Weights of a small class-conditioned spectrogram flow-matching model: log mel input.
Rows from block 2 of a small class-conditioned spectrogram flow-matching model, named by matrix and row number. Rows with one number belong to one neuron. Each number is 500 + 25 x the weight over its row's rms, rounded and kept within 0 to 999. All counts start at 0. Numbers have three digits each. After the name is the row's rms in percent of the matrix's.
After each neuron's rows are labels from the 100 clips, of 14976 (inputs lightly noised), where the neuron reaches its highest value: "strongest on" is what is common among them. Only what is clearly more common there than usual is listed. The data: tunes sung on syllables by a formant synthesiser.
# fc1: MLP up (model.blocks.2.mlp.fc1.weight, 768x192), inputs 0-191
# fc2: MLP down (model.blocks.2.mlp.fc2.weight, 192x768, transposed), outputs 0-191

fc1.325 102:467484478515558510526505500496521471513557520519472503460534469459507525509572448449488507555523534479494510515485513505506520502514551496531470543523467501489510552460522508525534502548477490528492470435507525484519508481505520536546452523538457493460500480498507479464490441506504509490482508484511484491519493506497509487510487472480480454518507505484491513520511476502477483510453478508497528479464523509528515474514492474529503478468516523474514494504517502518481524495535493488521500475506527503470525474528467460491499516528505527518515497473512503546522452471507493517
fc2.325 102:473505495509563454474497497503516459488549471512480486480456520526496502496460445540498500561525493496497502502499504510493517502510566519486457539479466492489487558458538489477535479568485470466516457544507463498513509493500527521554526477541466491487479498490507505474508557507497499519515502489543529523498503514502503500477524538482507522543510503505491502470489520480503508520533525488528498484459456494513478523496490533482490495544500498516466499486479495525504465490473497497474496500496504509467528462485494468469483518500471511495504491530489515532483562476514447476
strongest on: rumble

fc1.399 082:543508507505472497463477522536500516490489481526462507478459507512501486487484513540539460513497543462473564480482496468496536473490485489486513532466496500501504508475513530472536514479511475454528491502517481483539502519496498471520473538462487501485493509518505503506476502488491459565474550477452487484501512467507516514504522506545475502499517502502516528527512533499484575518506502537482504472514534493482503517465542489495537474508507512500506532467489513529450497497516499496431499567548511501500520492523457508481447502533490468494511517521518505516501554528475489468
fc2.399 083:523499474444454505511502505502478520534512498526419502445514484470515525503496519487506480512542531517567511502524511513506493532504497481499472565465490479545504499509496512487516501487539488510502499514500477477532544508500499468512513497461511510493516492514499465502495522528495508502473473524499500570511503490453457473501487498499515471455517495464513529480480480485477536467458510439498474479533494480497505510503506472503449491493439508485474495494490530500476509512509529494540488471515515489539459500504466482480508467534512495475436499482475543501505504472449453506
strongest on: clipping

fc1.763 115:461483507474526484522497470515483505473492524505512509477492465500485526558536497497497499524499474495491494512509539465518468502488500498499520478518534499489476546529498528533519511456504511528469450451479455513526502508440505491506511491507480481502436477518487523543486549548499488472503500458464519469517483534498503520516480536510515471538556491530500530473512457468531464500494474512505504518513469464504484461465495493537519502449528534501470467473468501515489484533494477465489509456532460520534541474490495460528533518490539483501538471493501472502494490479497502485
fc2.763 113:462504518489493491507475525496477500535467467509522501475514494495497499472460493488491486541490519476495519507506486496489443472491506507503511502526562518527514547535507458462527510463522502536522472531526535508532499525563502494507480494483537505508565479508475483534541459456498470527475504466501474514463492523536481540509496452510521494542465470444525496528506540463476518493477543500479517511512506510528532547487508511480519488558489486482520536506529497506482518513517527464519465469537533502536527468494518461462477466480530481504497515509496501493524488496499493524
strongest on: rumble; pink noise; white noise

fc1.42 115:474503530513493499514489523508565483515471516475478516495499472474476497492550476493512504482490503471502503503463487486476539467503502503500488512517466528494542474443456484510534523445475526523480464491519505477488495475546525499477483443480496512468524477472470500551492507508458529486477470481525459495509427482529531509501458559521514474521521457537467507465510526540472481538525501511502524489512484524480529491485504537514499482468517520493477491511512506513493479518547523518508540486475490529485500518544475478460500539513553498490510504461490499499533522494517540511
fc2.42 111:483490525499468482497488477514555498480456467462478502516506504511489504502473467484504511485496525508488505501477525485527532528516507519510484501504478479510466459444479518485519481451485512497528452486487487501497483461460530482483497551466521476501482477467468498544494457521453482501521466490528554522518432468507478518499454438513523510530499449446450518517523457540468501539463499482488501498510507471482481507479493470503527491541515492472531485461485511499497522517463456532496456502490521521495492521481478484514471470497524502523503492544506516499465470492480520501
strongest on: first note: G#

fc1.676 105:479521505491510495535447517514481499473464541509507492465495475475471524510505462508496532499530498516501474496519504520501541504462509478486497468549481509477490475560509517510518506551489439528479460492527503451491486502482444511500495547469486485519525480539536502526491551498511472491521506471434500496513530498495520458480501541521518432476492486509510498507517500526495527495518535521496511506525500532483484523516485547544496507529527507441495515488517491525464462542491513515514494516484562495483495497487468500525493483479472502516518484490471485486476461440490530467
fc2.676 102:478498509496484475506541520503525498502537553506528510501476507490543525518495551492523493499503522482492491486501481483504447512533482470484521511500542485523478547448534523528462494452491550496513533533531483481498497465472590480508496563520490501475523493490495504456485556457490480486515505525538493503505475519514500524507482543475467450522489529526496520491494490478529509517501499501500497483479506531506477514497504533565523491502489496536485533494523509526506502497481507466505502493495569506530514498471502522517512474493546489483506482495503478514462445571486484492
strongest on: child-like voice; consonant: /t/

fc1.416 095:534497462563477492467532488529513515476511518477538485499462477478519500476519518522568527501497545446465490468523487512496520536493511500480501499489489482469493461491480516511491523492551471475484518470509483523520489512512487506524534478457535484498488493463509479488496495501489492520494527480490485501462480494463508500489503512498501509470509498472516460488533482493479556475467473551507482480482512528499485537383500488486564486492552498499487513473474513504517488511496490523454497514484499504508477478507456494490498493549479473459480489483525532539489508534490517462
fc2.416 091:521485486522508545513500489516515478462488483496467513476537503502500480485492483501470479502470464570531490537463497528504467530526488503504495501526497512520546523499506485475492493501482493484479505487519535476456502518511507509428507509471534508485462520536498466487513490490491485498496493532529511478449460514485460523502531512490524474514506513504511542523480498480478562501497499437458506513533501515488517528494546520489499407505529525484509520491506454525520489498498557510539512557486509493510521529518468509505481495533466529549560501485521519479466523501484486519
strongest on: vowel: /u/; consonant: /d/; vowel: /o/; consonant: /n/

fc1.218 076:490556508421512493490513506489503495527513521496474519463506514490517441515475476512436443545497493518483505543481491478515481481519515495516510493520482456512480528503513503530505507502489512542472469501530522542487469504512466489520464517516486503498494497513516526492496520495511534506493540525485527535502519472555510485481484509473491503481513504472514501535500517527527463510502483429452483515493495507526492496557495531527471564499450527476522487493510461589439470516517509511512500490527529487513472501486503486498529482486491510495551489491490486453506497512507478496
fc2.218 094:484446499456458514493492507480514583503504498516472506452484476471514490527506524496500520506519501476515431539498526458499480484498459492492519483465502530503504479503505471481498506511506498506516512503497439532515517472495493465509460493477513505519465475475506490482501514465490502553501465519491490531575492495541476504486499484492514471503523514484502528460477512513449519514459517500448478449556492485500510498529504508499462540491482494469461493503481552535514503486526529522515483454564500498516467502512499486449485484498481507538489483494478501502500523452515471524
strongest on: consonant: /ʃ/; pink noise

fc1.251 102:493479502485512429516515514458495476505499507504509523486503546485482550532477500480523528492520491448449469514551449476512476477496483534524495438501511471562526496504498510496485537481467500523511519499469496449518514499502484497503516501475466515516491514533502504493447508492493500500515501559503507505512505486480543504513492512499514492522507479508483496511553498490498521506533520522512465459534501491491445513452512510500501446485489525487539510515506571469505547489510507514521466437525494485506497520468506477509459487477469505513500528521492479498504502486467483420
fc2.251 102:509574533506506446515512523497516462537519504506498498497482474505494509510494487505468515511516445540474453486473530482508522517495473504515496504511501519564516518489503505519488507494528479484485490507477501487491546504499495482505507503487511527465479510483516510500433510496488462460510511493489488534498485446455501508501493489497490480475500505518474504485478503489453559499482477552552503517503480501516491505425564483496541514502470488485477508509482494444470501503472517541507505559523496497512494513470470474481538501499483508505528517467488527429510495517461454561
strongest on: consonant: /ʃ/; thin (high-pass)

fc1.58 066:493480466451479541532503509461482488500455489480478494484503491520489480534494499481505509475504503525504469473485456530504501476506483481504516502481468518440512509529474506512495509495506498553489465504521478489450454513486530529483486521492484505468491529547506469489477522524528487527506486491490511536530476482476495495512491510526483531481484495478464484493453514480505487508522476458541498447516497483507505495553553483505513601492527491483490501518542483526539503473531497500502505506491465508525554496502434538492456524556516501524499539495482469493507480479485449513
fc2.58 069:469522462473481454479525489510500494524523500507486476515503559463498460472488500486510471504505474494480466531475519497517539493510494500499507486476489500528498499495508500513507490498486513508501479513482502486484437499489511515518482506478472496470495513484537535504486488500540480425482502499490490483522516501529488482532489481508498457492522519505480537477510511524468481499490502552471534492547489503517498492508564510502537380487482489470474477506455408463442511524491491512510503501502503544507527508495467498491494515552508540475532514490519481533466517485493468514
strongest on: child-like voice; thin (high-pass); vowel: /ɑ/

fc1.482 113:465513502510530475508507485492464521480481541534507515494494513460514516522522518502496509495500526523489468490524506486542511463515473526506493475529510506449484538504461519489535481505528532536521482455478567459514526544527533529530478454473478521483500481484518500519482463498568472521476468507494506507500452505504515497465485500495502504536515541516476498501515523527460490476502514497532493500521454466482542548513489475504507508471525532428496499462506470483464507554489530497503511521509509489497505462502489477447485496472460533508512517492493498533466557476498537488
fc2.482 110:506501493496491522481508456513549493514516561466519507514493525441496510511490492510479493489502502509497494499481503489532474443466516530499512505514519502476460474473521500468449506483474469512545515477475579486496501431528492474456463444520502513528496524530504499479506459471438489528450557509501511507501523488484501485488491496520498504475522452532509487488452536489503508540495525518504481480477453474519531536501491474520501499452503493500479495500527475481512531456468508500521502488504501511524499539525482523473497479487530474501494496484506504510452546539497453490
strongest on: rumble

fc1.513 070:492513584488509527486499502468479521533493512456508500463445525491493376533521486512550453455493551513497475524468487519547482514489511465509535494495496513486493515496516477545479506508520468525471475499492534491527510488471470506492508513528479491498492507530482503482486504485531505526478483475485493510531477466546508535500511508518477510515507495477502515502508508509501523523469495459506439495489511489530530500506490522505475558516462486474466488490505519513466515481524548498498480504496497473519452468479493528502475466491525503519508523520509464482496539499504456486
fc2.513 083:496500563460463466477460508472502528494508498521517476484549476488478390526524502487516515508519475497506490528583521508484511473494473453475522520523473444536501514506504483513505467488525506493485505537503486549499501517473477492506475489480496505499493466530523501523522502511476502541525488542451523530488503469476484479491530503506497505500511496502497504488476472441503555504489497510472508461486484503458517488523492494510516484474504494495505476482467523541421522491506541500503490493492521486483482530469486499524530517559496481498465485510465499468497500483495510524
strongest on: vowel: /o/; consonant: /d/; consonant: /t/

fc1.755 078:484474501478544471529486513484495506517499468483490522435470487530518527493515491474489517473544504494470446511523534530550499521497477528501478507515527513467518508538526477505525484501472465512458489454506485477458480473494497517507479496466473487473529474535511528466505508490554460548474511481484523478490519496511499501464474489459471486495534493462518453491522482510477476499490533518505482450473489468478507521492483533498506484478542534447501484483519502496497453555497537477509509514491474497504491486487481485533539471477516485525491486501455445498507527468537523445
fc2.755 085:494498503528457478499490504511510502503479475503527491473484434536481526502510497448534478518499513506508492491526517572552498520529534512500478522512501459469535504476457491507486523510521505487478527496539517479481451519494546466491478490505486492498528516436491533478503483484459493514481521489503511524502494518485483490508505476532503518469478519469459520505514509494425473509520470549556488539474524509520490536524500503473515467464483540464481488519522494502538501514517538493485526552498467485483525497489443495538476537477537492504539546468520511517480521511513504518
strongest on: rumble

fc1.457 098:456534462508484469518497516506532506472524490528533511480485540498482525462505493496518509480510503452509487536494488558541486535489472500534517468518518517410522473500505534498469509501513496502449529528544490517497519487500497502488501497466475500479518443516544489539464564491542487469553491490542483496485534470467509466522462506452490503516494520513471491509537517526499503481510488502520504482454482454536506486495498496508477480495509512511500500482454509504517506521525504526522465517495472557476513473518513466453481465535495510522499501522469496490528481476478532511
fc2.457 101:464515492482495476511533498490541514547531517526522500467477496485501511537504492522485490468498455516547496429523528523457509501488494518468517497524485472552501473489484495490467513508525469491543529480490486499533537482508491475525502499496459492495493437511542481578457466507546469506478470516534511525507528480527452464454476488473482501529492504474479492515524472521488517486469513511496464524470511537551510519502520496486485509512480500475497461511546497509518469489501478517469539485514511529486486472476513489558534509510531493454495509494496485470482509515523532465
strongest on: vowel: /o/; consonant: /ʃ/

fc1.460 113:529503533501507474544528496490473521462480493526515541482510485460519511539523521530476511461508514526481467503494497524525440495503522562510523517530505482484536486545474540496513492459469505502496471440461490471513508513560530502524482503509487452454493500497506509475499554504486519494513486512541470487518522512498514474479481525461486457465495476498517480495506514519495498481518583510520512545486503468494531535498496488493519511540497532471532517480499509528476469513494498480516482527488559513508514464533470480486508475484488490492513493502470526544507443466490474475
fc2.460 109:479516478490495485513468465496502498481503469473514440519505485462489512515499497543514500548536512530471485489509481497496567504491441537507479498493522489514529530450483537491497519554500487514493526449446506473485500452560478471471495501487493453493476489495502506498509545535498524475498514478437464503496485509468490510495519515552510467495483516492483502473489500484498522491503540483529510450474519471527557547507482474484498498526477480519533505497514509504493476509512477515506476491517555487493497537513507520487509476488514518486485489473441481498511437546488545499
strongest on: rumble

fc1.429 106:491466503561487485522526517513478492465506515442525514489451527529496521502540469535485510512511490533517514496516488512549459512485498494508521469511476495507493534492569513485544521475549504495512530500487509528450488491498477521498541501497490489538505503440476456524447451434459519488516489504518465506466500553529544521522504483508518526499463501493472526536486513504491476485510522474476514515486514495521489525524519511532521503524540510487463483452481472518493515491500509493467508503507528494510451515484474492537484487479550519505517510504488527559487513531478478480
fc2.429 115:502504481545458549499475473482554531526481519556504520472531494535523495520461505520531494504518495491479492551513517503461498504475511506498521477478530476553474508518514518482462517524534446510523465511494513488488467508512506536481469504490522531489509520450508532468492480505476492489526515472509475494499494478496485440483448530467479457490549497485496483490474540475484464478503509493474487490530478503517461505519548509477478465520507507474503452530491466468501510543524466494482491475498506515486517522510468505547484470438510549479512467467510489533502491496497515545
strongest on: child-like voice; the note B; the note F#; first note: B

fc1.678 099:523441498462514451503506511549509499504504508496502497533546465493494551527502483496541539510536522465478446481514479527530517514458468510461484490466528468484523507501497502471493517505523499488526493515484490443481500492512518494525544511516510480472485496480498504543508494511492480513468516551494471503476530502482510470566539517513493484486508550483494546497498498477484508489481528498546492456491531515433491495464504486496544441536504509508505484503469532483505548496495497521478512532536480490486527517562517513499481478493470470449519495506510507522504517559488485479
fc2.678 091:505517457477502464519512486534504498535471513496475480560510500512495495487484515502499436498531513506523460515520478513500475524497506484511466546536494481499462477504507495492509497496523513485505520513526535506478513499499506496530506505532435472485519504473476522490559508528491531461499495555527514543473480494509545493529508500514494484522443474504545485501484496498509470475502486506552491487478485478482548502480460516497467527521570513513501519487542510548455507515550453513557487466493484485495499486521539515505476553500514489526455508481553517542492493488487524509
strongest on: mains hum

fc1.188 093:460503514512464487497481504499508514480534527548517544471506449528526537496523542480486495488503517511506492519502492525536524491466521464535499534518464505532518474505524501499454491486475515491498484518468483506515487532485458479505479469510482522490450475453485517487497475525510521517484495489475486509520493546529515461488484486487476477530490451533543497542511473491503478523490486504504492508489528531447523472477489527455519511485541490468493484453497509488483462555479517456483451475478529561523477512486505506471466489478508457536478515479532475530431511495513524503
fc2.188 094:524489496496543524502522486506487496491517544439524452493511544545472514525530466487473500534495508487484508491529481490532450521528501484527473506510523481454506517512470539476540516532518464482492513533497461504485501480462552514478474464502517534506477531526490491559480477521489516509505486501534503489490497520529481532479498502530539514490509537502485532556493464491475512453477497478482518507494518520545507485501517475461519507467503505492494473505550492485518458468490502470517436503501514423493478463483521511483531505499564490501482504506536491492475521483537485487
strongest on: child-like voice; first note: G

fc1.215 097:512541482505505453552557493509475493561534473507543534480491488493527544511503528470503519520516514535511476517514530498478532514506512506484475512507431518426485491486462528500503521475471487501516518486509483486505457510487486452522488462508466494549469498514509503483508473523520534510475491450497470512504482539531515468504514542527516483469526500480496487513507512487501483495524510482490482516463496466504488523462478523517510479481545540452473477470483475498495479477511504491450493455494492508499463516460509454501471445535513445490513495474498512497501476519475539508
fc2.215 096:482526489503522511528461527489535505513482480456466503532526503516454511529539491488531511468498511540484499506490528498480449503461514517486548483474544506468479482530494537485506502547512523528555493499491498451513501496479497519478471466475504506498502485491499505492540460520486490497507524542514470506507538454498499525481476567464472515537478502478507533502481499496464518513548533520497507503509527459439443496495515507495481507485472507531467525510498528467471482539516501497494500508507469496517544472457464530509473467487484547480456517478486486509516446475496462494
strongest on: vowel: /o/; mains hum

fc1.756 079:492480464469513476502523513531477447493483507507447516539527524516512467498457510539480487501512455536514533542493523474512510473518505475529530507496445495485490494503534496483499498501454469544443462498537521508562528509515488496534470519498513505494537490502528500521506517515543501516531487493481525471472522508463525485495470491475483539474491515509512487527501549545474423500508484471483504484533484551519508512559497513511469539493484509519515455479498520518500502512513514466491517459552506527540497480503485492479497481484511529511479538488482494504496502495522462554
fc2.756 081:520513512443481459531472519502515521483523516527497476469489514509512504525483523496504458523562472497513544470515557457512522464499487488473526519464506472536518468512515479480503492505520501503523527514498460501560516488490480469546531510491530503498507449481523504472544518480507524504495478474479495543532497485474506475495470478491481459425491493480518499483491511505482533501479531471479544469534492466517521467455499483492552503500488457457490503510474506490480529499491488521516462453540496496527456480473475481492509517516525497497440498499459506487510494461484469483
strongest on: consonant: /ʃ/

fc1.631 126:524491479508498523513498470552542515470540483507479514500511519472504520503468476528512517514531468493467479526531460469497467498499476509501475529481481516488523512486514522465479490495475482499492494472559500480464482538475440501512495501490531491490476488475480537504486523559463452496489503532542510492503483488502518480483536497492514502546520494508496500513518470518490424458438478502522484469512496479536481495465509529533488463479537513457503535522514534502529554497515512450495487501544516513461528523484567456501520496521506505515531468516506505454502516514482481484
fc2.631 125:537510555517495530478468562489513505542513511506490530509486506503531478487529498488420504499459477510503486510466501534485485487496470506540509532489502494474519509503499493521483537491479478520479493518443466483489497524532476478484511505513505478523522482489482531492477467453460498519499514496532497514502490503513485501542562487504508526576508499518510485458495528517525511463500509508502492483540522513567536507512520500477483496535515473461496485469491470482517461451521481423535521543519528498467523509514501454469477488525488527501502486530476471501480512511537470512
strongest on: first note: G#

fc1.284 097:498502505501478467549499511525483523507526517459478512523550481519478487482457480500469507475531539504496503487501550473491489511529475490520486515519497505500541488472492510466516499542518552553446513476517493468565500552501474496553539505505532503490492509481497510474497512515500508496516460480521483476501510482443505481510492514520457502452478539514490508556521550522489502500436471477489522456501491476497510497490489533494496506500495511489471484510532512506508510499563511490476442444495546522489473525499509507508514522495502508546454448499502467504496549489500489494
fc2.284 081:505521467452463503522486515500497522485504515515466483481478504521523547520499520496438459514506435521522583461451500477516509440494511478469509508505494500521508475504470498484504531497528513525518515517506489458559500498490496471536508511490486486489544459484515483497523502514526527487497517487481502539541503445526482496526471489499495480465465491497510494484494495499503514496506512502500537451481497479509522484485492474497482532520475450492476492490476541443417527498525507522522472450507514488509457468483484488504447540510491482475470526508467496480512495484491509527
strongest on: vowel: /o/

fc1.464 091:538508501504487412489518502565513466519509468492459505524529460502503467481484491490464376505517501483543507494471457479471494498506499488473469496484497491478524497504509485472507517494484520425525507496505482531499483529503520496517495499499500504523455528495503566513525498505500486522503526479542527516461534483509509508517487503510503497518551489505517524493509493482475546500493484502456458517522506508492515503469560535499479505487486515531519501496510465523414505482502500505506507494494491509493515502503539499512471484459512493516493472492507500471492510547465520510
fc2.464 086:523480568510521523512528492489524496481521493508470510530470525502492393517514506510439377499501490487548472518527485510511507500504502489497481522515505533482502500510522498509513531489481507453474517497502519477510514525504500501485516500487498493506492503491490470537503511509489500532497512504530485476530492490486478522480507508511518491520466495499512490519487516485464452507483519487535510510528500497487498497507510479490443487506404478459471492486509511497576476495500542525482500496505518495492504503516519499504459501455523474500506530517450510500502521529522493431
strongest on: consonant: /ʃ/

fc1.66 103:501507462486504482487529473522492502500538441505522511503518505506500535480480587480463480466520507498492491526514503477460522496489491467504525506548515484513494463511553532505484500502482470521539495460513472476511500514565523501467528426495510515497474502472452503478493526485480495484503478521513554493520465517514511501505479445534486483457540491490503496522506524564473491531518494505489489502505462512508521445503521525534502468506533541487477501432485479507506473531510482487507483491516484486467521482529482458535544524517502521538518487488491507513519503502518533484
fc2.66 108:518499491496489504499515520489489509494497549502503501520512470479502502516529582514471495457515496500513520498510508510512491469505512508478510494540523525495481464515530484472473518509511475504450497511524518514517496521443512496464449570473524465488547530472455501483511473538488488492512482523533453541503498529527496514494496555546493502500481491503507516478489456559519513530468505502502534466485540498513460570503505472481509508499496478506525491553535506519532531495508519486503500505496521458474497472486502462481497455501470531477512458534534493478485514502460531556
strongest on: rumble; mains hum

fc1.349 088:512466494493487412515487539548527467512496497515465533476519533482520514510534496523516480494544485470542530485531513510520481511527512520492499459499503456556539490498488467495501561489504526446486491490505489523517526517528514525512524493475480510549449510507503567540516522512507485494510522473542498510478541490512544511513506498516512478511568495504524518535533513519481500483486494493457457505490503507534524518471444512513488473498450507485495482480476525528464502524529515516505504505500482517530499491499514503487533505484513517544523480520494512493487522526434510483
fc2.349 092:475525473559502537469471497492518469477491492510528496466519527520506583504470535478489471516547520545520478510566506517509500480492484507505507498485521561482490516510482484495504547491510489493520493505479477505513468482504498509506492488467515498515519474463505391463542506469501502502491508497499483498550504530513513501510487489490496498486482516517510529498437522538467445506518514467438530506496500506484489481465482505496493556494464494543479518519517497494488528500500502521456487476505489534487507512492497489473462523458528495537517502496531483496487510497504537552
strongest on: clipping; consonant: /ʃ/

fc1.363 074:502532437543479493486541495465509524486498493490525488512477479488535523441510521503474497487483464556531469532478483501468490545517506481532512547622495515473489506498505496500505504502487492539471526465507512552547490518508488515496476495464528510517501466497503501465498489514502518473518519470484502526514492494520493479482466501494506530463503479484523433508494508516508521490507452510520499478520492501506511500542470517512455514473536513491492506446482489536502461513521470484504500474477522514523466460482488486483540499527516489514452463471515494485467519496497509539
fc2.363 072:514502493607508487513519491431502508496490516480507481524526459504490500554493519515485496488457513426449483477520505510501508484506514505511497530456478493489492501512503517531487517503483460502500517500494522469513473493514497532481481517513512504522494514495483483514445516477500478555518487458516481473500488526520493525510490523497503491503480480507527511516493516487502552477492511503516464508501503496471478498576483505483457551504537542456509504551525552495572494491490506464474507503491503487492491482531505514507449520452527465512483489528517495483509505514445516460
strongest on: vowel: /o/; consonant: /b/

fc1.331 103:486480482477489487491531514505535455511495520505448487505459488519490522502482502509512500507485466552498505536500525459472503542492538498498553505501498507506508477485462509496492493523502476437593465485504498509498558479544470494568446430531492506524501499463512489546491484511468486471491503478499499501519525492528508435471505551506474505485486517508546482545495454518510521493517517498502500462508517534505460516486497466498471491507517515499473500481506510503505476528474483486451522463492487506520493468518493544482509538502510511503481494539530480515529503492497524476
fc2.331 089:514533476460494501535456516485488519506515505517489479467492492518529547511526501488469493536548510511503555429493540518516496505501522478451475531500517458519493484508518496469514503511529532495528553515514469491566511499491465453539528495486452485472523443496502483475463512515494512495488508507503504537501493476501459478509472491491497509461486470480516467507491479505484532498494511504544531465486505469505530473470480456496490548495468487469488514495489505464495535515514490506563469448500483481497447476466552477515496501527515464483456509511480521487520488509517515482
strongest on: child-like voice; vowel: /æ/

fc1.476 079:475476520490526467495532536574484526524511509506493525489497531488469473497496487482510508506492550467454495553522566528489485516492500515467483482492476474545520466501496487511479478479525484459515513503469498527525486504491499472499535481520525496510499494471466465552531494464489492511455503507499501488498518517493520523507507508503489479536513485458517554467518469477465488470505509489462458476471506511489510522481472489481473431521479510524502508493447589499454511519471530527505487492513481492525480476501530510496506433466505474485502495502519475514469520536503516475
fc2.476 090:470506462496522481533493500519510506521512511484544504478477495522527482517525486481522466505520520496478489419470477544507503500503508492514482516504511515482524497498491488443515477501536512488488525518529524459523470509488488501526499496503500478494495493458527526462510515501511542500462552526504492505504478482515478467536470495489484456481456487505530518493490530526490441512499514475531506515452482485531542479463484474491535514506459471535479472506476535487511536551525510556497494462471478518514493492487491524516451552503557488475464538534494511549482470510463549501
strongest on: mains hum

fc1.346 071:499560539485481503507541508499493492513507485506497483500492471488521526471538473516462526477484586480500479490468539511476504501543508433503524489505490513500507480494537486516528495512523499495475515475496506457547499501529519531492513495491503537502494528534504478503511485509505491547532512487476533451585489438519515534476491493502487489452473489490520461526491540530510526484504469526512503535524499507506532505486502543488492509494536476490480499471523476476541499484506480454536480515525535498535473442489499516497469503493496509544474528506483507545496562504517491493
fc2.346 074:507429532487518507485496516512458464508496513497501482533527465519517447509477527513472555491510447492520523484438482508504507485492543540518515480548502485482532539507556521532513482498518473489493481505501506572495477475504492535515507487501589507491528491514497546477501499502503481499509505478479499519485484466483503505501495497495491493480528485466511547486494497525499493499508544511467516518564526491497504503541540501508479534503507510518535511510505508546449497458518485493467481470497510511503506471520487510568566486502521484496488494506473512542526492518513475478
strongest on: vowel: /u/

fc1.526 082:521554542551513506471533495491528473533530500489523484498543514485512521471497452479479496493491523526523481544498497488479495419495519459490480518463489506489489519501503490500497538500481485499530483519475503488498492507486493497516477512540495479537492551503480453516497483491498508496508521526523523516516496509507503512503502512529483495522515496530501469484499489509562528480495509502498458543497497489497516499500552529493494538511527497431502503499476487535400513511507464491529499516512514476482489488462512531460479561448513473528529452520487504465505517553461534517
fc2.526 082:505532553517522521558542519481478492507512511469475500477486489522520571505450477518489543499503484457489449469499457527501513555478525533533484481527463515515530482472538514462502493509549485550506509504500515458518527475502495491524528505536532522531488518508497585478496515494504492495501519493466509521484479495489445487508495493476494508511489494508507516515524531524432484475496484515522466518505507478526559492528499517493492500500489525510510499490530514463567515513508507516492507524456477479510497494523450514525518477465500499500531516498497521494491472532512494451
strongest on: child-like voice; consonant: /t/; vowel: /ɑ/

fc1.106 113:504457494456508527513523521495499506454489506516480527514501456492509472471481469509462434512546474530413430500506497514492507453495496483507476518542488441426515544494478497486541508497527514497494491507545502497499472510513497483506501507537475508469505503520495519497482500522483527478510514518503500527472520505517510466501492528496488501479512491495506474513485487535477454506496504440505519485480476503483518503552517507521444560505463505483528486485504465574473526523515471517476501501517517508507516489505515497514513491535524501504530525476500512433495516516528488527
fc2.106 111:479423531489459535490519496487503550493513483516480504498473514463518501496514501489535510497472498530510427513471553454512453456504473499501511481453503562473489518495508486486500505501516460528506492492521457547453519483501496473495485499502510512490469486453483490499494479512505509538497466530533501541552486490494453497490493491509507492534534513483500514471516495497493491507486484507428480502520511512512476524518496504498472526493496532490474480490514540529530490476518517499513494473578504496501497517513568484454456534493475499496537511486499486486491503506511497569
strongest on: consonant: /ʃ/

fc1.524 124:500500462513555506554526476491470491496563478543496492494523463472558531486527510435479493471522513489513501507479517487506537524497492472544492523527483494519497493470509528550532511470482456502516487409544490479522519488546497493487494482536498447504527459497488506478503521484482496499458453504513515500504519498514521498520510495521520439540518462513485512484507497513490488505446468494487506496507479506475522473494523518532508477482510526501491483523485473514497483547498438490514474483519481474465480482496477544504515515513452529501507524504482462527470501468504504504
fc2.524 122:496502469515520503436501499489464479495551511556479483516485491523553517517490511551485488482499484491525514512505502521502525443503501512456496500518488496475502502471514472442545481484509451493487491567467502527504508485452502510490489505518536543514490477493484465473508454526485489502531458507534485530500521494513473508498517503523524543553486457486481521486508478524500528508547540489514523482505510481488487529513521475480505509508495507484501517475508469514473517533500569494504513505519511470453486471508480543479494500516440522500508428512523455504543491475490490531
strongest on: mains hum; rumble

fc1.677 096:481477478493523483536467471496519512475509527499523455483504462526491491484510500479490519509544511493461477520510529520475482484509484522548486510517573464469521511512482539484492513508474509511472487471497536465504480518514515465498501510490430499504474488506528528484494497511517469477504498464489491509477503502519527487516487480488464457472506486521510492532538489468515469465494545497519498481501452489535510476504451482516486489522510578463509508485506556491476462568504549446500505506483468505532489491498443492475482470474463514515512498528476504527469452471517503464
fc2.677 099:512508528465471494502507455501461514493515542510493550498518505539489496444497519455496458486512530515480497512483486501458529484490499493541523501476496465490523494499500520504490540491472476545499512513504528493487532481470483524495530520518539514467474485491492509499509469531473504499503480512495492525476516496512516495547497463508535482492485525505513522547489510530506495525481511489519485490443457494420539450487505473525503521515447517531516515525508473456482459465502528555478528474512462510481506481458546509477470476509545490493498529519464445530483453463510503489
strongest on: consonant: /ʃ/

fc1.242 075:492480481440502453498511516492473507520497513500470516465548521469483594519526509474560520498517543426515470521554462491482492512501487511459484473511511443516546472493506473495499492489493492487473505479495495466499501503519504482512516495469482499496463499514485496520490492488486487549486482490521504528509534486531524512520474490530487461508521482487515574539509503483507531474509514550533457477482507500482516510455469490474556429503503506494503487492480531527491527479485500480456482511533504493510501488512532507479509500490494483507525459491509484519485514489488507444
fc2.242 077:506523485451502468479513486435492509517491503513505487538443489502495544504531511499571526493520451492497452484482518484498539541503515505525473511519482520550475502507514514549499469503482513443525480498502515500505507525497507528514492493510502494479494534484511548511584483503518516538471487498521478521490489487483486508473504480532492503501494496491501540481517505490540501495484504568474534518497497500486473481499570477499493548502540468518475501506467490471446466478484453512534486519524504530506520490506516521480564507474483489492485478509512473517505482511443468479
strongest on: consonant: /ʃ/; vowel: /æ/; vowel: /ɑ/